config.yaml
n_mels: 64
hop_length: 320
spec_augment: false
loss: "sigmoid"
embed_dim: 256
encoder_norm: "batchnorm"
encoder_avg_pool_shortcut: true
text_encoder_causal: false
text_encoder_head_dim: 32
text_encoder_parallel_block: false
text_encoder_dropout: 0.05
text_encoder_inner_norm: false
beta2: 0.99
batch_size: 256
weight_decay: 0.1
Rows from block 5 of the audio encoder of a small contrastive audio-text model, named by matrix and row number. Rows with one number belong to one channel. Each number is 500 + 50 x the weight over its row's rms, rounded and kept within 0 to 999. All counts start at 0. Numbers have three digits each.
After each channel's rows are labels from the 100 clips, of 14848, where the channel reaches its highest value: "responds to" is what is common among them. Only what is clearly more common there than usual is listed. The data: synthesised sound scenes: up to three everyday sounds over a background.
# convs1: grouped (4 groups) 3x3 conv (encoder.blocks.5.convs.1.weight, 144x36x3x3, each kernel summed), inputs within the group 0-35
# convs2: expand pointwise conv (encoder.blocks.5.convs.2.weight, 288x144x1x1, transposed), outputs 0-143

convs1.68:390522587501456461514542499482494523567540506425444420486397519531483506484506495474493451423453500507400411
convs2.68:500574500500454500563583500500449537592446541500429406500386617500500572459500500500500500500500500343377585500500500500432500596500500500601500593579417500500500411416609500567426500500500431500559500500500462615553500583585500389438500500500500500500500568500500500422500500430500500500500445500500500500553547437500500500500548403500500500467500500500419500500571302500500500500469546436594500416500500500433462351573500500500500
responds to: car passing; first sound: car passing

convs1.104:361500449454411391502486513508484511496464491389477447479407531523522490534490512434500547530508452523499426
convs2.104:500500500500398500500500500500500500500435500500500500500500500500500439500500404500446567567500356500500500500500500500500500419500500500500500415500358500500500404652588612500618500500500500577500500500427500500500500500500500500601576500500500577500500500552394500500500500362572500500500500500500500500500500357601382500500500603500500500571500500354556500500429500500500589553500421500500500500500370578500500500500500670500500
responds to: reverberation; text has "reverberant"; muffled (low-pass); chatter

convs1.41:362500373488509517463538500517455494548500524591515608500443431483456520550448487525470529458465490545450513
convs2.41:500500563500444500500446500500558455500500500500500500600500579614393500500500500415408500500500500500552500500500500609500500410500500573500644500500500500550500574500500500500500500596402571500500500500500500500500417500500429500500500500500371562403500500500392500576500500500455449500500500500500500390500500562449551500500500500500500500500500558395500500500500413585433500500406449419500391500467500500654500500500500628500500
responds to: whoosh; first sound: whoosh

convs1.38:500506538519535500500501426576507521340582492489512443473517506615571551484513568472555524521526495449437508
convs2.38:500500500500500500500500500500325500500569500417653500500500500581604500500500500500500500500500500500500438500500500419584584500500500579500500500500500430446702500500500500390422603421500500607500454500500500454500438500500500500500500635550576500500500500500572500500500500500500500565500575500500551500425462500500618500500500500500500500500403500500500500420430500500500500443500561500500440560500410500500500500500426500549500
responds to: reverberation; text has "room"; text has "reverberant"; whistle

convs1.36:437414514541546616495517482482566452621547453435576483483515456500515543525539520488434505566559438510528485
convs2.36:500500500500500534589580500576500500556500584435500500500500457500439500444416500500581561500500500500500500572500500500397461500500500500500500500437500500500500567559500500412438428584589500500607550340427573500561500500363580500500500588500410551500500500460500500500500500500500500607500500500500500453500553500500500500500435500500500500574430500500500546599500500500375500406500387500500500500405425500401425500500619500563500
responds to: church bell; first sound: church bell; laughter

convs1.51:578576500533451430447488397520486476466410404484527520584468514492500455455492536500506578554514533492579431
convs2.51:380580447437500434500500592500450575621500500500622500452500458448500500500583500500500425500500575500500500577408500500500500500500500500590413600500500500500500500500500556583576447500500500500500500414412389500500613500424500500500567500500452439447500581551500500433560500572552500500500567607500616500500439500500441500599500500585567487500500500564500500541572471500500429552500500558500500500500500500500500500500417438500500
responds to: car passing; first sound: car passing; whoosh

convs1.80:556522453568470430461561492472464542449488465464460452584479522589500428534500616472474470554552487526522398
convs2.80:585500500411500500549564500500500500500500500500500500333441500500500500500500569407410413548500500500594500500500570614576500500426500433500500433431500500500455500559537568589500500500500420500559500559500500500573500500314500564546403500500340500385500500500500500500500448430500500500500500500500554500370612500500500500500500575500445500565500500401500500612452432500500500438562371500500500500567500500500555500500428500500500
responds to: wind; beeping; first sound: beeping

convs1.57:497435493500585500560569450496423536587477521421445500497501404500536580466485533520516455397498463500412470
convs2.57:419360623626424500590500500500500500592500500402500500500500649500401500500450500500562570500500500500327418500500500364500408588500586500500500589452500534500432440500500500500500618500500500500500403500500469500574500623648500500403500564417557500500500500500500500500500500500500551443500500392590500515500500500500375500500457578500500500455566544500500500500500500500500500500500444500500500500419500500500615374500500500500431
responds to: coin spinning; electric buzz

convs1.9:521467526513484513511451525408518383336466538459443560513518500466438475492535500465411548500487476480451469
convs2.9:500500500500343613564500389500500500500500500500500500500500500500500500500377565500595342500500500580500500500500500435500561356500500409500556500571500619500500500500500500559500500500425500500426500500500500500500500422500417500594500358500608500500500411500500500590599500500500500500500500437500393500585500500500500500500500500500500500500500500500577603360500500500500500500584365500411500500500500374500574500500500500500500
responds to: reverberation; text has "room"; text has "reverberant"; applause

convs1.47:434500463493451474500442447588462530500558494527480395441498454418535462448467430461611507516462481482414546
convs2.47:500596500500622500500605500367500500500536500382602500500500500500576575500500607500500500500500579500500569576500396500500500555500441500425550500590545590413550500500430500579500451410500500500604500572500500627500500422463560619500423500500550431500380500500543500500500500577500500567500565500500500395500582448576500338615500500500500561500387500500500500433578500540500584500500500560580431572441500500584500575500573364500500
responds to: background: none; barking; first sound: barking

convs1.136:481460421519500357375500446514442404451467474529524476485472523539567477552522449447434511500508490465516531
convs2.136:500500500430453500363500411500553643399500500500572500404574565500500500500540500576500500500500500474500500500442624500569500500500500500458500500425500500394500500500500550500500500419500467500500396500500500500427500403500500500449457500371424500500406652500500500500430441611614543500500500500500636500500500412540500500500500500421570416500500500412500546400469500430500500500412533500500500415445560500500500558500500500500500
responds to: background: none; laser zap

convs1.91:515509472561497468489365463523407490500493500485565558368472477444505439521502469483488475477518559531386470
convs2.91:500500500500449500577500500457500500405671500500500500500500500500553500500566446500500500500500500500415500500500500500585500500500500500500500500500561470556398441500566393397569544500467426500576500570500500500500500500395500500500424500500500500500440500500500500426500500500500500500583570500500500500500653593614500500558500500613500500500500420500500500566500571437500500400570601500400500500570500500562584583500500405500500
responds to: wind; mains hum

convs1.42:498450403396484510514482500499397522509571550591491507508480554384497483427500459488415440500461525472511534
convs2.42:591500500563500500394376500500500377500605422421500500500500500500500584500500500648500500500500500500500500500500500500500500500500500403548500500500500368500500500500380500500500500500500500433376500500500500500580500500419500500584500500500589612406500500632500553500564500500365419500500500500500500500500610500500500500500646500500500500391500367500500385500595500500500500500500500500500500582500361500500500500500500421500500
responds to: car passing; whoosh; first sound: car passing

convs1.66:435476479482467522570518519558487454544432509451601503524500381446483587579485465543489458458545439518567445
convs2.66:379500500500500500583673633500408500500395500500500500500420500500500500500500500500500500500500568500500500614500430500582500500549345500500555500500500500393500500500599500500631500500500500500500500500500332500500500500500441500500552500500500500587500500500500500602500500544579500391500566500571500500500454500500500500569500500536500500500442500500601500500500500500500500500500500500500500600500500500500573500463500500569500
responds to: whoosh; explosion; first sound: whoosh; first sound: explosion

convs1.45:484535500525530435534494415418483563503420432544415521483511476526510493500382512509350525505493506467547500
convs2.45:500500500541500500500500500422500500415500500500500598391644500500500500500500500500500500426500415500433578500500500500500500500500500500500500500500500457442500563500500500415338500500500500500395500563453447559500572500500423500542500448500500500500436425568451561500564425500500500500500500500418500444500500426500500500389500500500410500500500500500567500577500500618567500500500500432500500500500500500500630382500500500611560
responds to: whoosh; first sound: whoosh; sawing

convs1.90:491503469574432485446447517522510536502606500500425454394480474457487481628448473545459541494527568538466438
convs2.90:500350500500500500500451500500500440500500500373444500578406500500500429500500500500500741500427500500500584590500500500500432500500610500500500500401500500500500500592500500608454561500500500500640500500500500500559500500500500500500586500500408500500500500500336500500601500500500437500500442500500500500500581500500500500500382575500500500500500500500500433658500500441359500500500466500500500580500374500500500552500500500500500
responds to: mooing; snoring; first sound: mooing

convs1.63:456472414464420480523555579500479478426521431527547600371489460525556542515492492537519570488536498553452482
convs2.63:582420500500507500570623500566500410500432566457425560500560554500603500500500617386583645500500500446413500554542429500500500500460443500500500399500500588500500373500445500500500500500500500537438500500545500500674500500500426500500500586500500500572592500500312500545500371500500500500430500500561421500500567500500500500500500500500433500670500500500500587567500433500500500500500500500500500500500500500500500500439500500500500
responds to: whoosh; car passing; first sound: whoosh

convs1.67:484557484567484510512557560488534478529533495556527564521599520420521437498518529419413455561505479440490626
convs2.67:500500500594500500579418446500500500500500500500585500518500500421500500500500449500500500579500500500500395500500500500500500500500500500500500500500500500440535500500500550599569500467467500500395500500500500467408589398500500500500500500414593500372500500638500500500500500500500500500449660500500500500500657500601500500621500405500632500500500398547500374500500500500500500500500500500500381660500500631500500601500420500500500
responds to: car passing; first sound: car passing

convs1.109:474492486492481535490421500507474467465516476503447518450511465273500520408507484483547441512479478500452500
convs2.109:500599500622500500500371500500500500500551405500500500500500500631445500500500500500500408362500500500500500500500500627500636301500500500500500500500500619500500500365500500500585500557427500500500500500500420500560500500500500500725500500500500500500500500500500500500500500500500500500500619274359337500608500500500500500500500500400500500500500500500500500500500500500500500500500500500500500500500394500500500370500500500500500
responds to: reverberation; text has "room"; text has "reverberant"; electric buzz

convs1.52:516502482477525495501438521426480396554489494487466402548491436517392457523547474457370504455428459486466476
convs2.52:500500550500500500500500500550388500500500556500500500500500596419500500457403402500412500500357500500500500500500500500500500500500500589500582500425577597500500413431500500614418500387500500500500500500500500500500500500500500500437500547500500500553500500422598500500500500426500500500500500369500500415390566500500500500608500500500500500380594500500540500596500417500500585429377568500500500500500500604570571500457500500500500
responds to: car passing; thunder; laughter; first sound: car passing

convs1.15:592435454490506534475530533383500513470537563401618472548500449521507465505586467443551480500482443487464509
convs2.15:500500548500500622595500500322500500368560500500500500500389550500584500414500500584500500500500500500500500403500500500500620500500585500567500500500500500500500609500500500500396500500395409500617500500500565610500397370500500500500500500500500449500367500582500500500500500602500500404500589500500500500500598500606500500500552500564500500500500500500500406500500500500500500500500500500338392500591500500603500500500500500554500
responds to: background: none; howling; first sound: howling; meowing

convs1.46:496504422562486548433468512496526471563460500452511454566441431472407502493437438449444577570416427462493505
convs2.46:500500383500500500500500500500500575500500500500564500367500500500500500377500370625500433645572500500500500500500500542500437500500500588500500556441500500500500560500500572636500421500500442500500601543500500500500598500500570500500500500500500602500437500500500500438500500500500500500554500500468500500500500542500500500613500602500570500500454500500444436500438367576500500500500500500500500500500500538560500595500500500395500
responds to: car passing; first sound: car passing

convs1.140:476524530469412471512440514520450341548500510490513481528511408517510485444475570478450434450545562510566566
convs2.140:500500394500500500500500500500500500500584565500664500419448395500500583500500500500500500743500500500500500411500545427500500389500500451500500500500500409500500500592500435500500500591500500500549542500500559665500595500500500603500500538500500500500500500592500500500439500425500398394500619500500500500500567579500500500500500500435500500500500500500389500500500500500500500449500500706564500500412500585500500500640500500500500
responds to: engine

convs1.61:543478546500488401484526522521493538392480459452490481379445538528494550452623500565445411488518501503496487
convs2.61:500500500500500500500500500500500500500500389500454500500500500500500599620607500590394500558566438500500500500560578500579500500500500500621500436500500500586500417500500500500500554426500500500500500500500500500500500500428413500444500500500500564500500500500564602572500500500500500663500500500500553500556500500500568586500564426500500424500363500469580500433578500500500427500500500580500500500500411500500601500500500453620550
responds to: coin spinning; howling; first sound: coin spinning; background: helicopter

convs1.132:449506516475363500452492476605506417564500484500500538531416563435488431518591511541483489435461545525524500
convs2.132:500588500500590500428500500500500500387399450500438500500500500603683500414415421369500500500500396500500452500500500500384574500585500500500500500500648500500556500500500394427500500500600500500500500424575500603610500500568500500500591500586500598500500406500500500500500565434500500500380575500388500500500500500500414558500500500500500570500376500500500577500617500500500500500500500500412500624596500500500500428500500500500500
responds to: car horn; first sound: car horn

convs1.97:458463495557565513364436510398500429504433500489491542512535555404467516582495437511498527524435498548477525
convs2.97:500500500500500414500500500545500582500500500500500455674500500596500542390453500500500500419500566500389500500500500439500500500500500500500500500500500596436366500500548364500449500500579500500397500500500371500568500500500425500389500409500606363500500500500500500582500500399500500500413500500500500500500500500500500500500500500500500500397500500500500596500500500500500376500500500423500500500449551500500500396500500500500409
responds to: snoring; first sound: snoring

convs1.92:503502500506551397504491480499515510474548484380534436493460538519510592573523537444466524535514639522421463
convs2.92:415405500500500365500500500500500500500500376500500500500500500500500500500500500500500500500500500591500500500500500500571421500452500500608500598500437500500437500566500668500500500500500500500500651500374500500607500500500500500500577500500533500500592435500500500500567500592500418500500500629423500500500500500500435583500377500416682427500500500500500500500500500500361500500641500500500622500500500500557572563500500564500666
responds to: mooing; muffled (low-pass); chatter; first sound: mooing

convs1.77:470464458469323485554500471418500399472500398503546430506500500548524521433459540522517513489531470510483516
convs2.77:500595500500561500580601397376500500558500500500586581366500500500500423500500500500421500620500594500500500500500500500576500500418500652500500580380500597500500500422500500500500500500500613500500606500500500366500364500500500500664500500500601404387500599500588383500500500500500500500500500500500500500500500500500500401605500347500500500383500500579500500500417417500500500474500500500586500500500500500500500433500500396500595
responds to: background: none; barking; first sound: barking